python train.py --arch="gmlp" --image_size=32 --am_softmax_margin=0.1 --residual_init="zero_last" --steps=21300 --batch_size=64 --final_lr_fraction=0
Rows from block 6 of a small image embedding model, named by matrix and row number. Rows with one number belong to one neuron. Each number is 128 + 24 x the weight over its row's rms, rounded and kept within 0 to 255. All counts start at 0. Numbers have three digits each.
Before each neuron's rows are labels from the 100 images, of 14976, where the neuron reaches its largest size: "top examples" is what is common among them. Only what is clearly more common there than usual is listed. The data: small charts drawn from random numbers.
# u: gMLP up (value half) (model.blocks.6.mixer.u.weight, 192x128), inputs 64-127
# v: gMLP up (gate half) (model.blocks.6.mixer.v.weight, 192x128), inputs 64-127
# out: gMLP down (model.blocks.6.mixer.out.weight, 128x192, transposed), outputs 64-127

top examples: pie chart; items: three
u.14:136148129114148126119124104124120120161156188110109128142086084064149110138171129117206175122128149104164101162104138119144160100164158092066119115127128125153096139148148111117103119140114120
v.14:149135159132118118126113148138161133183140131161122121144083155113107177133146147125126133102133124148112185117132118110166129181102116151153073124103153098110082116115142132134166094108085116
out.14:116071096154124115142163131112151163107130102143165135128137081139136124120124137132114134195123118147149117141118153136119143183116146127118132117106145138131172151136112122097114166112123135

top examples: bar chart
u.182:090159154123134096125129140178122110148118147113104099153089092115136154160133113129133162081128187100086125111150097093158116146144107129125102111134124158109102129105166134109143105144114070
v.182:151128138161106126133142172131113170133138108115124113180153127112121135115137120142101136089119126164124123148158091077144161159124149101102117157159136126096082138124120137124128152111141111
out.182:129147104117160111116139107118118112111121165116164134175144096098124144046162143154131142168113136137135172131126137157111140088099108149135131134106118156121112111108109122132127109133139102

top examples: dark theme; area chart
u.134:097150164145146095100176137138094140188135138146141105122102111097106155154140110183137124120153170117119145167131110092168101150135185134088102077124149158100124118169175114131112137132098125
v.134:125116072122142108115112101166158123118134129088133166179053164109149158144107135105121127128175129098160131123115146100126111132108115136091137159145122113152134139144160136152163118105142127
out.134:149142191114115125085142112121168159132164094132060133096170125124128141114125122092127131097116121152183070143157109129181140157126101128128127119111091110105128138134088142083127126114078132

top examples: lollipop chart; radar chart
u.131:088102147158123123100182154137137127194095123097136113132137117127129144148138144123120120108120157129140131137169092107135120159103170163148123103106184158131083093132116096136112153125093095
v.131:111142139090135103149078116127135118093137120139088147149084141125156103131104150096130155132115140089143119097109136143142108125155146104119136116171076107171153112175151114130154160129136132
out.131:146170090104147096151083129087138134128134121144080180150099157109145088164127143100148123117136123124110119116117112086108120149128148129113132152204136108125120112127145180078156132102137163

top examples: one colour; histogram; peak in the middle; kind: area chart
u.68:089090124143108146131107153129123132161130118149144098102157164072153110117171125149156159101085158128134106126155117105159089125165168094107092081142143136119109099138134111146145150118112118
v.68:146118129155144117116098142105143130132161140105136124126064127111124134081155095155154148114099121153128113097127138078139119116175108073086120098124121099113101131128126138120128102127128099
out.68:116126135116101143181134125084124153100194112142098109094130129117126129140125118162156143160136124120126084126119120134144162133151130116102157110128094101138123115129104103083090138157117155

top examples: pie chart; dark theme
u.2:098130133107111076100157113109106146159099159126116114125135105118116147132145104158151143091121115141170092144108122090138134162094199146099122105131190170082081138142150107128106149104110115
v.2:115111105139144157132154160072134124113170104113119144087138115089153112113121156108168182146115134093120130108133103123162142114122133105134146142119110116138140152158088149112109161134085135
out.2:132155160127126141112092126105120143173146101127086115118116127126116138161106129121169152118142114149150113130094153105161090131132137164147152107117094087153138178142153081097122102157089119

top examples: falling; scatter plot
u.107:131145133114156099115111096145130118123157098168127135153147120145148146100154103099142175107138126089119137126134142126128081138111145126117129094149121101125127146116158124132130082081149163
v.107:122139113107144108148105085165142120153137114141136155188096141114156115096127128110154157101148117105147151158136152092096117145093129147155149139146150125121123134142143154157147082105158104
out.107:130130151169124150137114152106142152162110095110117100126140105119130126148119117137107126126100107152138099133105091110111140139065165162165131108094141145121104148101125124101113136170134139

top examples: heat grid
u.142:117154138124152075055114140114112126136150142139146119112064140115127150094110128168069139100112178124105111081144125119131127120182130121109080121132145101096132146118141126113129096151141139
v.142:148174140099125148161096123167133123148148119129107140171075107133132152200137134120128150140161094084106128106123108125161176133104125106121118153164108104133160122133137122088112134140130160
out.142:110097110166109154106138143178152135126149134095165132119140118080133150112122133103120133108137139099138128170133131136088131161098119133119120098106150138160111133159118072164123149118125089

top examples: dark theme; heat grid; horizontal bar chart
u.77:125113136093166110129125114129123119134093139189136127143119074096144104126145134129122141168144140124113104117133143126079128126118170126107121127117131153085153138097157176110152097158155142
v.77:125107087124148146128126152091085136133089130143121112121151091138120153128152132133131124147129079171156132160079146146115153164058152135147112146102151136137138181113132146114106156143145155
out.77:153107096188111157117140147102089147110101129127112103111140183123157108123141132130106111126119079173129151149108121126167112135140126093151104141129154122131119141151115132155123176094148155

top examples: dark theme; pie chart
u.151:091112184139076076111118112161136164167150113123190131140120147130095165146126141134105129101118144132113131119125140138164109149138155138151098096127143147135108100143144117114120128118099149
v.151:128093135151140090129125143075152158140145130089175154142130130081150146088139155111121137135110184141146162137161156140102118146113173154142129126110152140131126123123152161122113144141097125
out.151:116133153099128137137113088138109128142097174130143110129154107141123082096199107182112111173096142112120127170121150114119124125127135130157149102097127132097138156086125129104113097175117149

top examples: peak in the middle
u.26:076160154148148128105140156149111142164129156113129108153128130101126121128121155141129144065136163131102152115167093092135100136119153121119102091128143151093116096169137136126137153128118071
v.26:131123117141147154126130173082127153118163084088104132108119135088109148127117159142162155118122143132118105084138101088156176134122132097138107162129137101116123156124104146105097133144092127
out.26:115149127126113152128109134106123116097143107139084140146149153182141115110124155099153157166115099117134104125120148231126092072169120133145155088151101116154178123139111135130136173123137141

top examples: dark theme; one colour; histogram; area chart
u.54:120134122129147123121156128096148168114134144132128118126131137107098132089158109151105142147101127138154100091121109143099130113196120117102124069116104116150150152150118124143091160148047144
v.54:129097157126071135143165114154124126128160150167138132093151102135125124162118116139134142134136109110133144160137153160130096097121094146169148078138108149130118087127144097171093080159146109
out.54:140125180162116149142129119157092098147171106108113078094122106081136140148089150156154128092130151123087141109150105151132132131127123152128112110132115139138079092117155105106121136129106122

top examples: heat grid
u.166:120130157185119117124111133114124123145112117149100104135146160126117174125110122163117128101111126125066145115124072119142087160096112176182123079156174147129110134122146123170130153146113075
v.166:152134098122095102076136122128143086120155153123127129115104129099139117156127130083117125120137124172133127147139108076109136119123156088110086144130156122070103138131123118127126121105092086
out.166:149091093127175147128145128139139129126146103129163144147131079152100159166134141123101154146137128107171137126096171141128157139078143113137116151108122110176154172151111157124086145147144168

top examples: bar chart
u.6:118183168133176097103111139117126129161123125142124104134133144110109117139136140136134143112103142122134100069157121101174125103148133173110113111133128087090164132102144163106158112150116140
v.6:194097107114096127160141107128135105123111138071145113141095138128144134099134107111127101115138112107116147139103137070122110084143075092152162138151081122138118133113131156131175097095138088
out.6:114106118111129175159128123139107140143122130108154109121124149157121153172114119172103102130147147107148117167132170114120158115103112091154117157113095094149113138130126120098144075198131153

top examples: one colour; radar chart
u.155:102164157111103105117143119097130133159118147143178116124097129048135134123143117119115140121110129103109169148159126134128142157097150104122070101151132127112110123152143102138125128141117100
v.155:109110090152151142112150168073149108110183094137124144108146147085144144093106172106120201152122153094137146096146119144135134142124141135147123146109165130140118150154105137137100147128121144
out.155:170147147133144131158116108112126143127179126124092105113124131114101117101152108136135133145096088144158098111119123119154168110149124103138145118123081089110109142112082148053124106155090145

top examples: heat grid
u.53:124166137152104144139133141129147133132108101136124104120100155116121126098115066132125147082132129146110148128106128116129130114133131118147082118107144123107105133123154114181163130106128068
v.53:126117103146122108114129111100146124144126112122109131068138164146148195122087158099092166107187126097139167102129087145162089145086137165164126133181130114119105153181128122154147169080130149
out.53:135091063112121118137136100103138153093151130118158183120123142155145162158098154120117127176149104097153165142131161144141158155106131122134126172159138118161136102123113149104077152126142165

top examples: peak in the middle; step chart
u.185:084115124118148045116146163123162143136107154101143147135119123106128156149137094141077143092113141091123129145119068044111131137118167112077126131143145133103146153133106120125139119165104102
v.185:127156162167116098091109135154120116196182124128108091146109111070138133155118120136154134098139150150123109100161100141178101130132114119143125143132145107106082112111141137118147104105112107
out.185:189102147129115138096107115145123080095122133138128123124147128099151101077089133099131140130146119120078155148107136159125109099138068138163128097123142155108129144130119151180122152103143105

top examples: pie chart; items: three
u.50:100130141124156111144108142101131127163141179080134109125102129048168134110146142135144114079086151094136133108140105090131106124118168142121119097118130138110095115112171110115110135122102096
v.50:128122152124124141107132130113124109122099111166123111097156127130126157159131131127103095106153151158110146125101127130092154161059119173120137100107143168149151124142128162195084130114137123
out.50:144129120123136131106122132080133175090137118138098154142144117141073137148171129125130149183106106146139124122114160125144141163120154090088139122141121100149172148135109140087107151154090152

top examples: lollipop chart; items: six; histogram
u.174:093117097122094107152135116126151193136094124135140156164146133123132116142146108103112157094144109139146078163106104066130153179109151062127133139198149129107123141126096133131097138139123110
v.174:117105092119080104136153131096149156125127076133154150136177153148134136132117154091118138125147127126136122152153134107131144183097134092139130181172183148127109118105115148104113155106113112
out.174:135094117136093152117179145115169120120124114139144099072178152132134115126129139130128111154106147148140163158166108154108117127107103137151154139108170170119071117075089125116110123120116143

top examples: flat; bubble chart
u.148:116089125146102143143151106124153134088135118119134158119151146158106118143106156086135150167137092119161106140103169170134121114126097147143174115100124120163141117139095134159110196100148144
v.148:087121131110131111144142112125101140106147166147140136124118111119149127122121078127129149123106144097144134155086134112114080120164156073084149079159098135124147126148151114137138124140142115
out.148:090139141113136109181148104131077131114142127138139149119120091116130113125156122141140169162091140101136139153105143101110082108133123083080155077162089137166131148132134099128125133145165109

top examples: one colour; radar chart
u.149:202098101117149160127118136121120107104138116111136141119124143098149091103141111100125113086153112156151149149114137107114134128162142105099145152132095126127129150133120172113197127130129107
v.149:085112116111141117146150128076107129118137140138141127130160133113141117100156114117123140074127152124137106123097123082160099101177152078128136077146098133121132136128129128149144140107133058
out.149:092150149125124104147142100117128123145145141087117140128148113111144109128157099109131155100109147125173086125130111063119139103131155099091154076117119133147128156127117091105150116144127085

top examples: dark theme; lollipop chart
u.145:105142152159105112140127170138091128125109140109114135140131111110107117151131108158080150145123131103108131117113091121113101142162144165081145123135127149122116082147159104150120146187087140
v.145:154105158133131153116140152104121159158152155079103116099134131123130136161145129107114110098140138147102122133155094111138143193127134125127138148164143144107075130096146161123125133079120113
out.145:157145099170135131111142163126146133098138110130143155114152194106146114055169141093118144085076137135186103138145139118144111102149115083114140097100111115137120179142090142128177112077125086

top examples: falling; step chart; line chart
u.160:122099129149117144071151161149118129122108156143122086090115112139112113127157132169119118075099145157129122150191125131152109110136145119121123113092166153107116157108110122111103129138091134
v.160:066114112083156081144139106115125139123120131135126163129113135140137152125113154104111153142146154091163097102094128117116096094162183131078151098152099134151173105143133135137160143113130130
out.160:089154073095132111164140120103100115148113142103148130136093172125131118098155114202149143152148140134106125125103110118107144109125160166136134143140120108162117113104139105085157105119152171

top examples: heat grid
u.25:122128118167110148089145139168134155141140132102135111132105140148106160137122129145120140085124114137130095144119141141169149115140120091124097122153136106160092141152087058145137129118096136
v.25:168134099155147171101121146153133154127149115113095153128107174145093153123098129125111115138122064159133116107120135149165130138122112122135117140140115083162134172151106112158114163110111151
out.25:151116121157106157118120139111128176119159085157103135138115171153126130140115123102118138130117070138116113140127137119166107170135113103147129139095118095129131153162112128134133150090112167

top examples: peak in the middle; histogram; lollipop chart
u.135:117094154159091102129161208091123163140093130127111126130129140088128116107132135131107132108142124198125123121127064072131128164137134102107117146132162146099095138125132149143122128140093078
v.135:151152141128112142091156173151091126133104126091094129162122095127112157176130130133136130118140129111143122157117095091127153169113101088090160126138164122121120140098066145123134130133106104
out.135:130122142151120182114124116137109087130171134107154112088167110094119106115131118137167119132123129112120157143145143206091113108119097162139119114102134154120082123115104102162119109131131167

top examples: dark theme; flat
u.82:103101147096120122136148116116151126138149091136124151140126148132147159165099152090125171139154170098131109112140100134120101152104120136123100169134172159142124122191153134154100151108106111
v.82:147134132116096157108126120148119082119104143158141112078140095157099134121164075163111108134141146140122088151116110155097141124127095108123139125100110161100129171075063113123115092155151117
out.82:093130121134134128104126142159098134173092134081123137141093149114142141115135124132155124057163164128133132126136138108149103132177143127100136131139123129139114097169174134168174109089133119